From a checkpoint of a small spectrogram VAE.
Model: 9.98M parameters, encoder arch vgg, encoder activation relu, encoder depths [4, 7, 4], decoder norm batchnorm, decoder widths [48, 96, 192, 192].
Rows from block 12 of the encoder of a small spectrogram VAE, named by matrix and row number. Each number is 128 + 32 x the weight over its row's rms, rounded and kept within 0 to 255. All counts start at 0. Numbers have three digits each. After the name is the row's rms in percent of the matrix's.
After each channel's rows are labels from the 100 clips, of 14976, where the channel reaches its highest value: "peak on" is the class under the peak; "strongest on" is what is common among them. Only what is clearly more common there than usual is listed. The data: telephone keypad tones over noise or synthetic speech.
# conv: 3x3 conv (encoder.blocks.12.conv.weight, 384x384x3x3, each kernel summed), inputs 0-191

conv.182 110:131205127096156195092122097092126146130097167085132181166161125082104135102100098134111132099082131162135156120073128092121149208184131136110128141153183186143092176113108119095133077133109255133153106106169104151116134151147123110080148128167095127084160061109095113144132144123124090141099120175125160130117103145111130106105091104179058141109119106124139092130083100137123145130143122145139105100113139121212140087135119096114141120059164154168129138107160121098110173119128120168144133161112084115112136136104136147165130145156087126128103175125114088059117072145191134128
peak on: key "7"; key "8"
strongest on: clipping

conv.297 092:139092119112149204192087165141188110107130118154163152152094093140141138133115124121139125159123147103098117124100117117145100152070103122107163120103187155082116146161108157090107153161110072111109137111099112126124152156148148189134082120084151109180133116062118108185084061174114122110049153136166151090102135138111116071141163173112163112111113168127157153144114164131129117112156122118107174128077097188087125112107190168089169127127132137124112162120139180136120095186079090116140097141128117131120086072090136095149111115089098132227204133120141108096133068159111094095
peak on: key "8"
strongest on: mains hum

conv.241 103:122151143150085084106137164125126087164125139080160093106140135101096149136066163114086156210138149161122158077117185128144076149186099114150081075128161098102128128091054105087144057159173098175205081092144166122106132127084142133080119124133103139067129208150124144107123127090142157178114186131135176129124084143114135161092191107171156097104085131065154164086133150129104161123145097114135172123119145110112122137078116145096131111205101150137093121167149062129077121116127146155155134080215162118140129172162106147086095150149184104171108149151187149041145180126126168130
peak on: key "1"
strongest on: mains hum; key "1"

conv.49 098:099157136106127139127077161103098079152149172117128174103092112113118117174097108108131183129178087081153055111106092114087126113128132134129125100081139161122121157149163166118143118112136152096150156116139003116125094198121130111137157136059102095163138155127148128147145106114119162154127122108125107162142135041122000129143202156166090075167113163119169149090153098171134160114163110133161105139107109128130131182132131151145127076164156154117159087136118134190141135050141160129150147166164107157154109031099111160116070192139170074148167135081034094178118221109117135124
peak on: key "*"
strongest on: clipping

conv.381 098:139078171121123087191167175108091172095121111119108114107174110088145132156102119092170145145082138094164097112081130144141122138146130140157150138116113088073103133122109121131168117113165115092132119093074138093107147091113147132136146170147158154048100165111188175089140127105117124108176142091114139112115129139147118139175066106149093139122094114143115107089077144168167113159102114144118129124158092175138174049083144154122143102200099081103104127150151087150068112105106170147157138083153149154096162130108100173118116065123168123098073148128168115126125131132096210139
peak on: key "1"
strongest on: mains hum

conv.346 106:157130154125123144062127101102135095113140148080108200081166145135102115135111127185142163120115089111064211181116141119134128148133121115095192118146154125092137212083169150121050186103161197100176132120058127210193151155104142056099147137148168117130112050102100088156124096133133144107087132157128161119088108117129137119112131126114041108082158126071122155172062112147167118129105141119094107166123134144137133176150141114129156134053158139151125084101144120170184132103150071170137176162077160129090110153168132119098087104178092117203167119140091093183135181138124066120
peak on: key "3"
strongest on: clipping

conv.135 085:085041129110120155079111163113125141130074122139172110153126080025085110100095167101140099184102207155185185189188168105134140202135193168135132128096113176114195102139136096102133133136136159124099084131094096179127131085076111078124114165153095088147127102141090123147118162129135178154212114082151108063114133076123136140095151103092127151097157146052122150130151090121083095151165136078127059102144105094110106141134144085165142106136148146128197098082152158102137173143113145129090132170157096176110160131103116096159138111113135114072166089128087122087136078161140095107
peak on: key "8"
strongest on: clipping

conv.97 095:116137089105142123198120104061112122133102118126136142109076188167111120154099102086156182101145142059108141135204082105161109161100198165152139136095115087159139113142146160141093146103131132082163115115102162160138124156149143148085140128140100154187163103057121159136104177115104082145074134122127112122083085103100085125120073145153138132150179097148083110122089133148149130117123126149105107128118148136155116135117152150101092138059146170111171120154157140084138059162105109165155141166119099066109167102147110156136150135122134108156108110082130122102125153107128123155
peak on: key "C"
strongest on: mains hum

conv.96 091:080139072081128112096116083148139162151131112143181155109108144104111140087096106152135152134141099108199110095111099107164159168140124084137184150131126146114079125088099157166162079134103150150170176148128105106074124077122139112109083148172103137144092139091160080066176152144116166222157192124102120176090130100120129114133222084147089173173089187126089141165177172097144167138146173092091158087141148111122175145135137111115137121109136084192147123186125078147181128074135189060148118128128167103183085099162115149106168189125115123171071123116128169133170165174164131157
peak on: key "*"
strongest on: speech; clipping

conv.217 112:136179199141188138034121154064122114111128152089154125187109122086096124109103154178115122108142132117118138109128182105110165181137123094087175180140115130076132116114036183141162202106096132109142155113119065137116094115119121108133109180165139145082183097158161095174130117094115107115099103172100146134133144135085136113169141134191048146116130145007086134125093137147116134125179142130124114103127138098074132077141115106148094084181105192162067122177152118156073127096161157197117138094203121121109179144134077140128159105154155147154124136102108068057093119143074149124
peak on: key "8"
strongest on: clipping

conv.365 091:147169172130148106126125117043166077116088108151131135107114182098156105169107107171169083143132104110171140141139186146125191103108153096113150176132113158107151117093090188109095181128100140078153080125118083132173136127119180070156143162209126164148179094146131086090104143133102124186129148179137168138090110110113111104109125193131079126122144178069160113093078135097108107097102065124150124131111161161126124121132114145134118109126184139142081118172134144112122151076174158211142077120177113132084083143133091122139128185191140108173098201098129146038121157145102095080
peak on: key "5"
strongest on: mains hum; key "5"

conv.1 112:176164159124141152126123091113140082142070088087159179132175108162185107128112117171169177104128128131129180116227121122136145085119153078107126124071083103095125147048128053138086095155141117130232102186127069201141155102121116104160149160131141141127124021185121142119144107121180118213120168129110136100079114071135141145119166161130048114152149137106100080121083126106159103155156202150123133111158100147137089111122131117100149131087083125097143107101126106068168125115146067196133108189089148167118147133132091150106168146196123116160154134123110104167138197115148113147
peak on: key "*"
strongest on: mains hum

conv.271 112:109124180152161139141133043112126146120124129159111177147089167248149114116097124121139161107116136129102135171111132114160139125092140094103146130105136101152150148089143175172124144152091096134135085141071122130154133137123136067101126142133132111202175071118153113135079084151110142096076145154054107126124095106131103133155158117151122138090125143138103128095090143135176075127100130182128167112086177153115125130135139130148125129067127118126106112154108146137140135130188035072091116152096131118118142115128145130122197241169094146141089134118146099204094114131117144087
peak on: key "C"; key "D"
strongest on: mains hum

conv.74 094:118145125094150107102046173041118131148146151090151135110116090110109117135120084122104097123085147169171176110139122101096120154120133113191136071151155138131120177120128163095096163190164065129134132153144080097094149186088106095159162109119086176147170112098107075140135137137129123162066150148113198144103146098089131078144114141140116120088136193076115080181095161100127137176161185098142089149094094126135104130119142095128112077101146178099110189106114128117083121127127161187124076159138103180095175112167077112188161116178161079130153147143083111036171103180093136041
peak on: key "8"
strongest on: mains hum

conv.321 105:129165183142133078068127168044123082198182085077164110119112130029152133193101136146120148133121123151194150149191155139150164136185149098168072108151179108156134163115122111045172098127143060130190111133138125119121088120140150126144139146083128141100147144123148185154121192137169127226176133138119155124101107142144115120118139150129073112115094119138137096155090146141107147110165106103137103136130171145115094099116139121097101106168081196106156097146142063112172149144115172171118109096187141106112091119142094130125164164108158158097145127135119133132132170156070137142
peak on: key "4"
strongest on: clipping

conv.356 086:131115162140174158145160101131103156169149151153157128147063112139090111122118119060155112171080132127141127149122080094151089101111153075147113080089207103133185083137128136151097122090137065107124123142156124086155156167064136102122155124083120123159156132118121124106133089096139156138117135167119157116145118145060117133125179164146123129190131180123125145107124099161147126103134141150104134143103183097140128121190135096148090122055093142129154111154081156126139064123117111060099120161114097061136083111141070101107091179118085137208132157089126116143154136121104146106
peak on: key "3"
strongest on: clipping